{
  "encoder_head_dim": 16,
  "encoder_shared_expert": false,
  "decoder_inner_norm": false,
  "lr_schedule": "wsd",
  "warmup_steps": 140,
  "adamw_weight_decay_other_params": 0
}
Rows from block 8 of the audio encoder of a small audio captioner, named by matrix and row number. Rows with one number belong to one neuron. Each number is 500 + 25 x the weight over its row's rms, rounded and kept within 0 to 999. All counts start at 0. Numbers have three digits each.
After each neuron's rows are labels from the 100 clips, of 14976, where the neuron reaches its highest value: "lies over" is the class under the peak. Only what is clearly more common there than usual is listed. The data: synthesised sound scenes: up to three everyday sounds over a background. In brackets: how many of the 100.
# fc1: first MLP up (encoder.blocks.8.ff1.fc1.weight, 960x160), inputs 54-107
# fc2: first MLP down (encoder.blocks.8.ff1.fc2.weight, 160x960, transposed), outputs 54-107

fc1.659:509482571540492498533536489479499517466477521524507508500473500497452489547509489511489493515497469553496539535521521494492463502498493476523503511515449519515523
fc2.659:494515470496495463532530507490517490516494505478510497451514508529540513502509495474500501463513530491478472467464500511474473467483511510496488539507537472476475
lies over: ball bouncing (95)

fc1.115:494505526535517533547512466501460509497523509509499469471517475496482475451521497487483477505480513498497475543460498502558513502530513516533492534466497495512476
fc2.115:492528475487490476471505497465531513477531484495481496485497525502481482569502462528536545450553470538498526541493516455492507533520491497506479441492503457503505
lies over: ball bouncing (37)

fc1.212:472479525501493444481504473481473490537532441501530490485527521519502489499533572480497478519537484479507487539487480489541508492473487545576520506511509487470548
fc2.212:495527523497540506478476492528533518431500501476494506461448542499505471477520462499486498554442508509547486479511492534451487526489514527474528459515481494459497
lies over: laughter (100)

fc1.86:531472500515530488498548518486529509511534515517470521539503434497543538483466476460464522475492475467504486451489513502531555512506568525505467501488535537498473
fc2.86:501567530518524529481480481545554511466480502496494486492494522498507491480528489504507517500502476545504482520490463500511547488503535511486503532504520478533503
lies over: coin spinning (91)

fc1.617:547520526480507488494468479530511497491507493505479543497513503518468459503516502505479488534499492469469494506502550523539493460480537518566500511501544461480511
fc2.617:469534483533517530511466502528556516483523526499513459451536517490501480510504534507466524520525469511485463513512505491508511524540518502464498539460518521470496
lies over: bird chirping (70); coin spinning (26)

fc1.490:503469500468498516512503476505513480519464485433503513479445511503549499507511543521499494464500479503529538504463514520551501485457511500512484491492472512454492
fc2.490:500502484472492503470513495456518485479507489513528511511519500531452534496506466468494470484457492518531482540544497465446437484529534513523476537495536472503497
lies over: laughter (56)

fc1.360:478498517532468532524518494451543543524480480487427524509479482468494523476479486517457483528498489473485498482454550504490501493516500507489469538478480510538485
fc2.360:499539480479515519577485511501496488504496528475527441556487507494498491483488550476521465512466527504534474502529539525445525483513524510522461498505477493466511
lies over: meowing (65)

fc1.468:520488516482495490482536469515471530506486453469484535492503462499567477497493504483488470513475490487502523496480522498488510484524487522537486488443510530414488
fc2.468:486513478470501523518486524524532487533517494523457514513486508469512451515513466522497469491485492521562491539515475449527485480462512505494515524521523536538527
lies over: laughter (88)

fc1.135:485474514486503508495574459469487514488520490516457444476491504502490498534490532514498464493548489503485499501541496519482527486563500520528524461503468538517501
fc2.135:468491476533526502505487559485525539480467491507501503514510475499499535508577450497485494517508522483509502464468513513524508486502489504507502553494481484463485
lies over: ball bouncing (32); knocking (27)

fc1.9:472464502524458514515496495482549516510532481505522495508486461496543508500527565453504475508477486544521490518504513508519491487483483426446518541498453482484514
fc2.9:554495525526533471537530462509492483483497507492530495531527507474473469488455513493495512493517508509483496543477469472488527507464537507551430484552464494523464
lies over: bird chirping (73)

fc1.505:521498526530502451494523484510534479503505487514466465454477497523493472499497523523476535494508527430506502540524462549486539509441502528555485523514532506466533
fc2.505:513467562499496454498478523533483505465484526467506475501482506476507510519508493502510459493478506553519492476507522473539469492461479505481544501560483516477473
lies over: laughter (76)

fc1.625:502528501529488512482489489517538512508526485448457508491524492494475509529491548493497475499486458486482463485501463482485501492537519460534518495461513474510518
fc2.625:480505523482507535504486529484504492527488454503521481484488486526545521457464452492501495507496509506526465488465513513511481492486483572505489484542512560435442
lies over: spray hiss (57); explosion (42)

fc1.422:477513524514463487486490504523489502463529464540516508501486452507491494490512518509579477497496488529518512487524466540551494455515497504493460519502502499455535
fc2.422:514498513431476502500486490499489491531485484515494485483507483507492527527502540507494528544511494480545498552469495510438483516507529502525492452496466492507518
lies over: laser zap (90)

fc1.607:529513493543500493508511508502487504506540493511514574479484474548488478508485498492500481500458495497464505523523483442494464502518509497539517466547537495497518
fc2.607:500473540455463447494512502445491543491490521502486521497491502450488520489503511492498491497518501476520494508533498519482517488533478503503502534447500470507519
lies over: coin spinning (78)

fc1.669:533489496503512472488467511514512498517535495474463528479507478499510494516533503475516474528468466440486477499442482476499539531455488487487503513513489466545515
fc2.669:486522502500468475438522492488476488495494532525503474506475479550457527494512500508462495484514495528518458511465491504487475519504483524541487529478546543495518
lies over: meowing (36)

fc1.307:506474499488492516506483502519505431548516500542473483534545508496487471525502510477530440560515485470473477479470480528536514506510487505494497505489465521507481
fc2.307:540506502541469429496505504498540519462459516475492523505475535473510470523497479518501551506488516487485490545488526494477487495508500492462465493507511500543476
lies over: laughter (48)

fc1.532:471545486526492464529445450492490448486502490511506494546510489507478522527505509505476489481476485481498480520487510460490454519516562531476499511479512501477529
fc2.532:483481503528491528470506501542495505527486508492460492521500513521489450505503504493493474540519520533474543475532530478481454533502504510516477502502547532448494
lies over: laughter (79)

fc1.733:513473523478488498493526489489520506463466524500500491479550492500557499460488491525460474511543463536471503484501498498503468526493543587523524496506471466553449
fc2.733:503554476513521525500496497484502531508453493487486507500527482520497479515485491495458516471548489493505486495483507522503538486512534540481505557494479506500508
lies over: coin spinning (86)

fc1.8:479473519510496533526526531505548508469519502469483544523488472541540516525485437488479481518520488484516481483453485488514509514496526519484506522515526529471499
fc2.8:528474475454453489512505516487518490493471524484465484473528512502517527495535540482491485508537461513477495527514471531478566513521509491518516508506480505538483
lies over: spray hiss (27); glass breaking (26)

fc1.495:484468510484483510520503464514541535492497540504451511514489538521513505480532494496488505476480468497510471501484500514469497489446503489522532485513521507482477
fc2.495:488533504491530529547493512482453491509503494512472506532519503522519529527492493498535498461496526487496548502475467495529502525522501499473480538500494502513485
lies over: spray hiss (63)

fc1.64:483487511546479509509502459499506434492474528522513497483474522530506482511538508545497480542483482498496496525491519457481452492489510481522480492505469482513514
fc2.64:523509460471475497510533502510509535553514486516511538466493517482512483535511467486465498451518523524484475471517485529468491503461486522492469493479476534446472
lies over: ball bouncing (69)

fc1.581:465512497483515523550509486501495529501533504483506474508521512502539497508504496501483517488486504545518474493491435495476473482474511505459512477471516460495497
fc2.581:477434482501475463465482534514502492500491469487502555533455509489511557493465545488504509540492484464487512481486516516496499527475500516526521483522512514545495
lies over: laser zap (98)

fc1.252:467499494555453502540520499511533522550565509504478507545532507480514438449521505490500543533486527547520506484459526479511491474503513516471512519495481474488450
fc2.252:514490512478485500480496500523477495439456476508504520478495473479524519534453446484489521455510474513526509488543479547502501503506510484490504467482498510500541
lies over: whoosh (55); sawing (25)

fc1.765:501496515533471525492493535492472480503443496532460517469528452468554537545489512520523448482474505484518532491513480519492486510512521471527467522466528480479456
fc2.765:486497499461500507503513489490497478530519495498596501512499512495454527492472506519496514512499483490503472472466511516510468474457502504525527479531500521481534
lies over: bird chirping (38)

fc1.141:487531506486524490536507494493479526496463516511568534521525465477473493467508487541548508492488486509450475528479492496545496511493543470510468489488499522482537
fc2.141:489512494472483495483524509495492518559506496476471522510478472471501504551568459493472483529504512508498465516543494467462533451492480504472518495536456472541497
lies over: coin spinning (47)

fc1.105:552483484476499518485450512491475547492471517460550506507540492497500565470509485506465464486522488525514458531531498525507453525460505473560532473502493514468452
fc2.105:453484504506497481513489493496560521498478524517440507511540522517524482508496533498513520489530487480498486499471517516482490499539502522496460505516516515473494
lies over: coughing (88)

fc1.248:546460492466480486512470486481522477505510509485517492537494520516534492474514473509510506502483478491517520535509492469465505520501500456464479522538505493468505
fc2.248:503508507479506469499508470490517510501534512495497515533534511521471482534519502527514504531460500472495500493474529530519516495483495483508507493446489563534489
lies over: mooing (57); fly buzzing (37)

fc1.456:467496475542482504496476462519521501548475492523513553506515506502480539477495466501486475488490514493503496485473502506493494550530499535494534459521545513517501
fc2.456:545495485509504456462524521475499497497506556507504522456500502504470507495458545504462490524530481503491512502531489518521511466523462543487482473532507516492479
lies over: laughter (41)

fc1.10:565492515446460516504529515456514492477495494424473464456478525492500509503494454516436506522532472489504483476530508480518508508484516503519467501504527482496527
fc2.10:487519517507482486509494449489525452506507505484495467519530492518483534516511467460504480485510481531482497441521517497489533489479460497490503538449511526469512
lies over: spray hiss (90)

fc1.507:478475507471495492524486516505512495519508468465510487513483472521521497508495523510507464513455457502477494492538506491513507507517481530511475487544518477473505
fc2.507:510519499485468517533566483464487539494505561466513555460549501497479501532488481506530480512508525519556566486484497498454466500483475501496496462475510528524495
lies over: ball bouncing (59)

fc1.449:512483482493489513505557477494534516502488546496535476469513494507503513453468499462471514490515502582506498518465522459540529527508507485434513538515524525442494
fc2.449:502478545489505495495497477448458487532511523513491536529491522533524482491526526498525502504521521449482486498506456562468515459489508487559501469532509507536501
lies over: spray hiss (58)

fc1.685:507529510510524523514513486511539498462497532530512468515523480453503490506464507465460537528558489529434484473520494514469499513522497437475539547480497438513505
fc2.685:468474502501460491501519516497509492510443488519522542512540434519511522466485541518545478491497501479542510484505485500487523478467502526492482480457463507499517
lies over: whoosh (94)

fc1.616:504454548484461484526522535499525538483511497488437540519546542534521495480513481496471502455507466490546512489498482548487467501465525549526512460518530480513498
fc2.616:461525502500459525486493513560546523478500486508506479506536474504511509500526503520484480508518477549496464471557494484510532525521470473501462509507525493507477
lies over: spray hiss (26)

fc1.244:509500495513493505493508538484490485498519503530528529481496488491506449487451484469465469492508490519523411499481459479499460470483502513493503465500495514497507
fc2.244:496499505460446490487478513504496486501481506484466484536480517494510512533550527515527536460554512474510513516478514498522464561509508535461463504474493522492489
lies over: laser zap (81)

fc1.723:478476495533499476506472471498551507541536512449503504500505470548489490529536523554528494482533491536518526516508486493480487503493517499510469494524469494503490
fc2.723:526513491462507540529521510489490484475483478514516480529554488526547489474492460470489492526498458483469467485497518577491497493511508492493481524468512502469489
lies over: ball bouncing (53)

fc1.179:547495520570490547478492446473560480548503523466455503495456478464502541511542479492501505478534511498502522528474510496482477521506469478482473466530485521489514
fc2.179:480510468472510489501545503460487488411496544531503514487491503526553518507452506496494480458493473520469540530501492527469475514472502492511476574487562480497520
lies over: ball bouncing (74)

fc1.311:569460529462534458510513515526458455484486487520494503525512512483501510511503497492472504507517560479499495502481505492525461578485508519529478456461552523485448
fc2.311:480539468499473510496428487544478507484494512547538490516514518478504541481471505500504500495467532480454480506473541498526514535498480517505440491462491493509520
lies over: coughing (99)

fc1.629:517516502542520501484498487463515515512477541485504492449478487477501500488478497494489519500524500534522495476524484466489517511535500524511465464498482514504473
fc2.629:480473494505507509473485465527509514514508509505464479524506480562487526509515478471494508502482469501518489481506494469506506473502495501510511530533502474519495
lies over: spray hiss (43)

fc1.413:522532521539472508511515474481554528479552483512468526538548481498566482481489505467517491513471506501472486536497527492499452512516515489507519535483526488508452
fc2.413:476498519500516498554516481482546521485491532477531470466527494479517507483485546528446524533508487470498490510496488483509488458498498537495449502482474517511472
lies over: bird chirping (83)

fc1.21:506464510466509515509490495483536462527484465462501494472546452494503513541566528499468540487516496468528492504495516527502520512543514516547531519491531481498488
fc2.21:425502489500461496506447459480553494471526530501508470515515489541491507509487505464550491487478517481529486484503522496497517521477489503455485553522507504501528
lies over: mooing (44)

fc1.189:472473505503538493498513514460487513505522485478497507460473499534518504494513492504548483494478474448437510500556482466483464511457524503524529503468522471494525
fc2.189:489507504517490506501464479482522489500507481523504496487517505506490485492537483531509492541532466523519516467494486498500515550522560544520481462472506537443530
lies over: laser zap (64)